Rows from block 8 of a small CTC audio transcriber, named by matrix and row number. Rows with one number belong to one channel. Each number is 128 + 24 x the weight over its row's rms, rounded and kept within 0 to 255. All counts start at 0.
Before each channel's rows are labels from the 100 clips, of 14848, where the channel reaches its highest value: "responds to" is what is common among them; "loudest band" is the band of the loudest frequency at the time of the peak. Only what is clearly more common there than usual is listed. The data: telephone keypad tones over noise or synthetic speech.
# convs0: first width-7 conv (model.blocks.8.convs.0.weight, 208x208x7, each kernel summed), inputs 104-207
# convs1: second width-7 conv (model.blocks.8.convs.1.weight, 208x208x7, transposed, each kernel summed), outputs 104-207

responds to: number of keys: 1; last key: 7; first key: 7
loudest band: 1000 to 2000 Hz
convs0.151 [144 146 113  96 138 149 152 125 149 139 109 157 114 134 149 137  78  93 147 122 105 140 121 135 112 137 134 116 162 115 137 112 100 110 170 121 139 156 147 110 128 133  91 112 113 141 120 112 112 116 141 100  76 130 123 126  78 119 155 130 123 164 141 148 127 137 108 116 112 151 118 118  79 180  98 160 180 140 160 115  95 125 149 171 123 109 152 129 149 109 159 119 108 130 115 142 138 184 171 132 110 132 171 102]
convs1.151 [126  94 123 135 147 122  76 143 146  81  83 128 151 166 117 139 118 127 106 111 148 147  98 161 101 186 159 160 123 167 122 139 111 142  78  89 151 145 100 152 140 140 153 102 140 112 133 165 147 126 149 168 165 130 143 125 110 158 115 122  92 109 144 167 149 125 126  93 138 120 148  89 167 104 144 100  92 111 138 157 145  97 116 112 109  98 106 135 135 122 131 111 124 162 130  93 132 155 114 168 134 118 117 119]

responds to: key "4"; first key: 4; last key: 4
loudest band: 1000 to 2000 Hz; 500 to 1000 Hz
convs0.153 [147 138 119 110 100 144 162 123 172 102 133  99 144 139 165 149 112 151 135 127 143 127 129  98  75 108 104 113 111 159 118 122  95 137 146 115 110 144 151 127 117 134 126 116 127 148 128 142 106  99 104 143 139 156 193 130 103 108 132  97 132  87 154 104  94 156  98 107 128 174 141 148  91  81 116 125 110 118 164 154 126 114 224 117 106 129 151 135 101 145 157 121 113 139 149  91 132 107 149 162 118 165 170 107]
convs1.153 [138 182 143  87  92 121 170 134 150 129 170 161 128 143 131 148 156 146  96 139 139 132 127 107 138 126 156 108 157 171 127 115 103 136 154 142 134 138 150 117 123 171 100 122 162 112 118 150 125 142 126 117 155 115 149 141  78 168 163 130 148 121 130 107 105 113 181 108 167 149 152 135 159 108 152 112 122 142 110 150 130 117 146 122  73 130  97 128 130 100 150 168  93 179 113 101 123 122 155 163 117 124 117 133]

responds to: key "4"; last key: 4; number of keys: 1; first key: 4
loudest band: 1000 to 2000 Hz
convs0.192 [127 148  80 124 130 149 129 171 123 114 143 129 107 118 123 154 128 152 106  60 127 153 117 125 116  98 137  91 125 129  99 123 107 114 109 135 127 121 117 113 182 179 161 115 160 144 163 143  65 119 130 112 112 136  99 115 134 121 122 108  98 124 140 135 134 156 131 151  82 120 117 154 168 139 113 134 141 151 128 111 119  99 158 129 100 132 130 134 135  91 118 137 117  80 139 104 113 109 141 155  95 118 148 147]
convs1.192 [160 166 154 141 171 132 147 105 160 122 156 128 159 130 126 130 116 107 144 140 117 146 155 124 139 134  99  80 143 150 156 173 119  92 136 109 130 112 102 106 120 125  71  91 121 155 135 158 139  81 123 139 128 125 129 127 143 107 174 138 154 169 140 203  95 139 105 164 120 121 140  95 107 143 168 132 113  95 141 144 117 139 118 139 126 113 120 126 165 178 123 130 154 100 121 167  91 112 138 140 112 148  88  94]

responds to: number of keys: 1; last key: B; first key: B
loudest band: 1000 to 2000 Hz; 500 to 1000 Hz
convs0.142 [135 156 152 128 187 157 128  94 112 137 161 151 206 115 151 151  78 106 108 139 120 135 182 114 109 110 159 128 150 107 109 131 148 136 145  75 112 126  69 120 115  97 139 113 141 120  91 120 157  94 111 103 135 136 113 131 141 116 124 127 131 148 132 156 142 126 125 126 103 135 160 136 104 142 123 164 152 143  87 144 133 131 164 126 138 129 103 120 114 140 135 106 119 130 145 164 163 153 110 150 129 130 132  93]
convs1.142 [ 87 138 115 140 112 137 140 125 152 116 155 108  68 128 110 176 130 125 113 136 142 107 119 121 128 117 169 115 134 138 142 140 139 100 118  62 116 120  86 115  79 160 115 126 137 128 146 133 113  85 152 116 159 100 109 130 123  94 134 124 152 108 122  93 117 134 115 160 139 160 123  92 137 121 119 117  97 103 125 126 177 137 171 115 126 103 132 161 166  85 106 108 181  79 122  99 114 137 119 201 145 147 119 112]

responds to: key "4"; number of keys: 1; first key: 4; last key: 4
loudest band: 1000 to 2000 Hz
convs0.71 [ 90 133  73 101 131 121 127 132  93 145 131 113  51 136 136 141 127  84 105 146 142 135 128 203 138 134 154 131 111 138 148 146 129 118 122  83  96 117 136 125 136  90  91 120  75 122 137 118 111 123 121 133  81 102 112 154 121 142 128 143 150 142  92 100 115 115 129 105 120 134 120 147 102 134 102 152 173 115  94 165 104 132 134 107  97 120 180 111 112 133 119 152 134 104 139 126 109 127 150 161 149 198 167 153]
convs1.71 [155 143 115 139 113 114 182 123 160 157 108  85  93  92 144 151 169 147 111  89 130 118 135  86 139 160 117  81 149 181 152 160 150 167 164 139  99 112 113 119 131 160 113 105 136  95 141 130 136 145 114 157 174 122  99 135 117 135 138  96 102 123 124 141 114 126 136 148 136 136 149 143 152  94 126 141 118  94 148 112 142 117 128  92 158 130  99 138 130 115 118 141  98  99 155 131 118 124 151 189 162 213 109 105]

responds to: key "8"; reverberation; number of keys: 5; number of keys: 4
loudest band: 1000 to 2000 Hz
convs0.36 [166  96 117  90  93 133 141  90 139 120 132 138 163 123 134 121 142 160 145 131 148 147 127  80 148  56 151  86 144 130 110 110 122 154 156 123 125 110 128 142 172 110 106 125 161 130 133 157 149 114  96 129 101 134 126 104 119 159 139 111 130 115  91 136 142 118 132 130 119 167 125 130 163 153 130  90 116 109 140 111 107 117 156 126 109 173 135 154 105 102  85 115 116 119 152 120 115 136 122 153 120 164 154 131]
convs1.36 [132 170 105 118 133 143 144  89  92 148 101  99 186 188 151 118 147 129  98 128 102 151 144  96 166 111 158 149 131 157 123  94 142 140 102 118 165  86 120 108  95 117 107 145 131 126 127 126 114 153 139 127 138 145 121 110  85 124  99 158 104 126 117 105 145 102 112  69 153 108  92 122 117 115 133 100 113 139 119 146 136 135 110 138  95 102 102 136 126 101 121 133 118 105 132 132 107 156 112 102 114 128 128 128]

responds to: key "#"; key "*"; number of keys: 9; number of keys: 8
loudest band: 1000 to 2000 Hz
convs0.69 [105 140 122 138 141 119 150 131 112 144 107  92  80  99 169 137 114 180  90 177 147 148 169 135 132  76 118 118 134 135 160  71 130 106 154  99 143 135 187 167  93 144 116 145 194 136 100 136 137 137 145 114 163 134 112 153  83 121 136 116 168 165 116 136 154 136 150 119 111 132 127 121 144 121 100 119 121 154 198 139  90 113  91 120 159 135 154 169  96 102 129  99 106 141 145 136 127 125 127 156 103 131 127 156]
convs1.69 [139 132 109 138 107 136 154 148 145  78 126 135 128 111 108 145 129 120 146 129 100 126 142 140 122 131 136 134 131 130 153 149  97  91 161  76 115  99 141 141 159 119 126  96 148 119 174 132 126  91 123 107  89  63 125  87 165 135  97  94 135 123 127 153 143 174 141 138 134 132 143 137 132 124  97  77 142 105 121 101  88 134  67 109 155 173 149 101 143 125 115 147 123 148 131 155 149 117 125 112 172 132 126  91]

responds to: key "#"; first key: #
loudest band: 1000 to 2000 Hz
convs0.197 [110 133 120 108 101 187 122 132 144 111 137  88 108  99 139 166 123 159  83 106 121 130 149 106 161  76 130 106 100 138 127 146 100 111 162 142 112 121 152 113 108  94 184 140 138 109 100 134 124 157 115 106 147 135  70  89 136 124 117 119 130  90 117 151 107 158 109 147 177 127  86 123  78 130  84 172 133 150  79 116 131 160 135 102 123 115 153 153 113 139 166 132 125 125 137 157 154 109 146 128 119 189 160 121]
convs1.197 [102 163 154 115  72 100 127 141 138 141 111 101 116 135 141 104 143 142 141 139 136 122 148 109 106 128  86 137 177  93 124 138 122 154 117 154  92 132 160  96 140 162 119 118 176 101 100 157 134 106 104 113 133 166 148 140 120 109  84 124 109 115 164 140 121 169  99 128 113  97 123 145 132 105 126 151 153 138 140 158 122  90 136  92 141 143 170 139 121 136 157 124 156 161 146 131 132 136 132 108 162 138 113 110]

responds to: reverberation
loudest band: 1000 to 2000 Hz
convs0.2 [123 129 122 127 120 126  98 122 157 118 126 152 143 133 111 107 167  85 118 139 104 125 125 134 105 162 148 123 125 129 132 123 125 166 120 147 128 120  96 127 104 137 141  97 116 140 149 131 117 106 107  89 125 122 115 122 132 145 139 148  95 135  89 125 189 140 132  77  98 111 146 103 177 100 129 124 141 142 195 153 116  98 134 159 108 158 127 126 149 135 147 155 141 148 118 146 122 148 113 126 146 128  32 178]
convs1.2 [ 93 137 104 149 106 152 104 118 149 114 142  64  82 101 146 156 112 141 132 156 110 139 130 147 110 121 126 113 161 110 144 110 125 104 133 121 116 104 110 107 168 104 113  87 120 130 143 130 162 120 142 142  97 140 123 120 151 172 158 121 171 145 167 139 160 120 101 144 114 110 155 135 111 142 119 112 128 133  99 105 102 114 133 147 156 118 109 100 104 144 112 121 171 131 125 125 152 113 137 131 133 151 142 135]

responds to: key "4"; number of keys: 1; last key: 4; first key: 4
loudest band: 1000 to 2000 Hz
convs0.52 [103 114 106 106 143 111 129  69 119 143 110 102  93 104 115 107 111 184 140 122 117 151 170  95 145  67 107 133 136 154 124 156 115 132 133 177 154 145 120 114 107 143 164 205 131 130 134 117 139 111 130 131 140 135 151 158 115  93  89 108 108 135 146 115 114 159 106 132 129 129 115 135 150  94 113  87 100 184  79 104 104 147 149 121 137  96 113 131 117 170 143 116 140 119 137 137 151  77 111 144 113 134 167 110]
convs1.52 [141 101 165 160 116 118 131  93 127  98 117 143 167 114 125  66 125 125 114 130 124 121 123 131 170 130 138 102 143  82 148 120 119 124 123 115 135 104 143 126 137 176 100 141  97 168 115 141  71 131 128 150  86  98 144 109 103 148 144 118 129 131 116 123 133 115 163 111  88 138 158 134 137  95 109 135 148 136 156 110 107 106 109 118 113 122 141  89 152 113 144 142 119 123 101 106 133 158 144 143 134 117 104 119]

responds to: reverberation; pink noise
loudest band: 1000 to 2000 Hz
convs0.4 [167 153 143 135 116 143 138 156 103 134 159 108 116 131 135 127 105 152 120 124 122 113 125  96 145 126 148 116 138 143 114 140  99 113 144  96 155 139 146 116 109 112 130 143 147 166 129  68 131 156  86 136  75 149 128 122 156 110 170 126 122 108 141 130 162 102 154 107 112 137 139 121 154 173 159 116 160 127 157  79 144  91 106 131 125 146  98 140 135 128 129 122 149 152 132  98 131 127 124 155 152 166  91 162]
convs1.4 [133 154  94 134 150 139 131 143 131 119 104 133 137 172 127 140 108 173 156 122 143 131 160 179 124 104 143 148 115 162 179 140 157 137 120 136 124 148 190  83 140 113 103 115 129 134 135 157 176 132 124 131 127 107  76 115 111 105 102 120 102 121 124 133 128 145  83 119 129 142 132 143 123 157 121 118 161  81  97 118  88 133 104 144 138 159 135 151 119 143 121 156 147 154 156 167 126 116 124 128 138 127 113 104]

responds to: reverberation; number of keys: 1; first key: 1
loudest band: 1000 to 2000 Hz; 500 to 1000 Hz
convs0.13 [ 79 137 109 133 143 114 151 103 133 140 164 134 141 151 132 109 131 139  88 114  86 123 104 168 134 158 184 160 117 113 147 117 131 148 112 165 128 146 150 135 110 133 128 142 155 148  75 132 161 154  94 132 118 131 148 135 142 130 140 148  99 106 113 127 158 127 157 128 119 124 100 119 195 127 100 119 124 151 215 142 140 124 113 158  99 149 125 144 116 138 123 115 126  92 151 105 133 172 121 136 107 120  49  98]
convs1.13 [104  97 149 110 103 145 133 156 132 149  97  87  93 108 109 120 137 113 127 107 117 137 155 151 138 143  97 130 167 130 165 113 131  95 132 127 122 126 138 176 145 100 131 100 139 150 143 155 130 139 146 162  61 114 145  89 174 145 118 131 137 137 131 143 154 142 116 124 119 158 133 136 138 118 110  95 129 131 107 119  90 138 142 105 150 117 120  93 141 133 127 144 143 141 125 128 121 133 139 102 168 132 116 117]

responds to: key "A"; key "B"; key "9"; number of keys: 9
loudest band: 4000 to 8000 Hz
convs0.107 [119 117  98 125 129 144 126  96 150 155  85 104 102 111 122 153 171 171 134 132 129 115 121  70 102 100 129 164 162 148 155 119 119 145 123 118 140 111 147 147 105 126 148 129 142 120  79 164 128 131 121 133 118 134  95 102 105 150  79 141 116 123 118  95  60 146 182 182 105 147 139 163 125 144 128 158 162 125 134  99 137 162 126 134 119 149 117 136 123 109 147 137 167 122 131 178 114 164 131 104 115 135 184 118]
convs1.107 [125 167 144 123 100 123 144 150 155  85 143 115 144 135 120 177 137 132  91 132 120 147 140 165 142  67 102  84 135  70 163  84 104 111 148 111 159 129 145 114 164  94  93 118 134  94  73 112 114 150 133 129 157 138 117 162 163 126 143 107 150 109 125 132 129  76 123 104 154 118 135 162 145  94  78  92 111 178 161 133 120 109 175 128 128 102 143 118 143 143 119 122 104 173  97 133 171 144 133 136 110 120  98 111]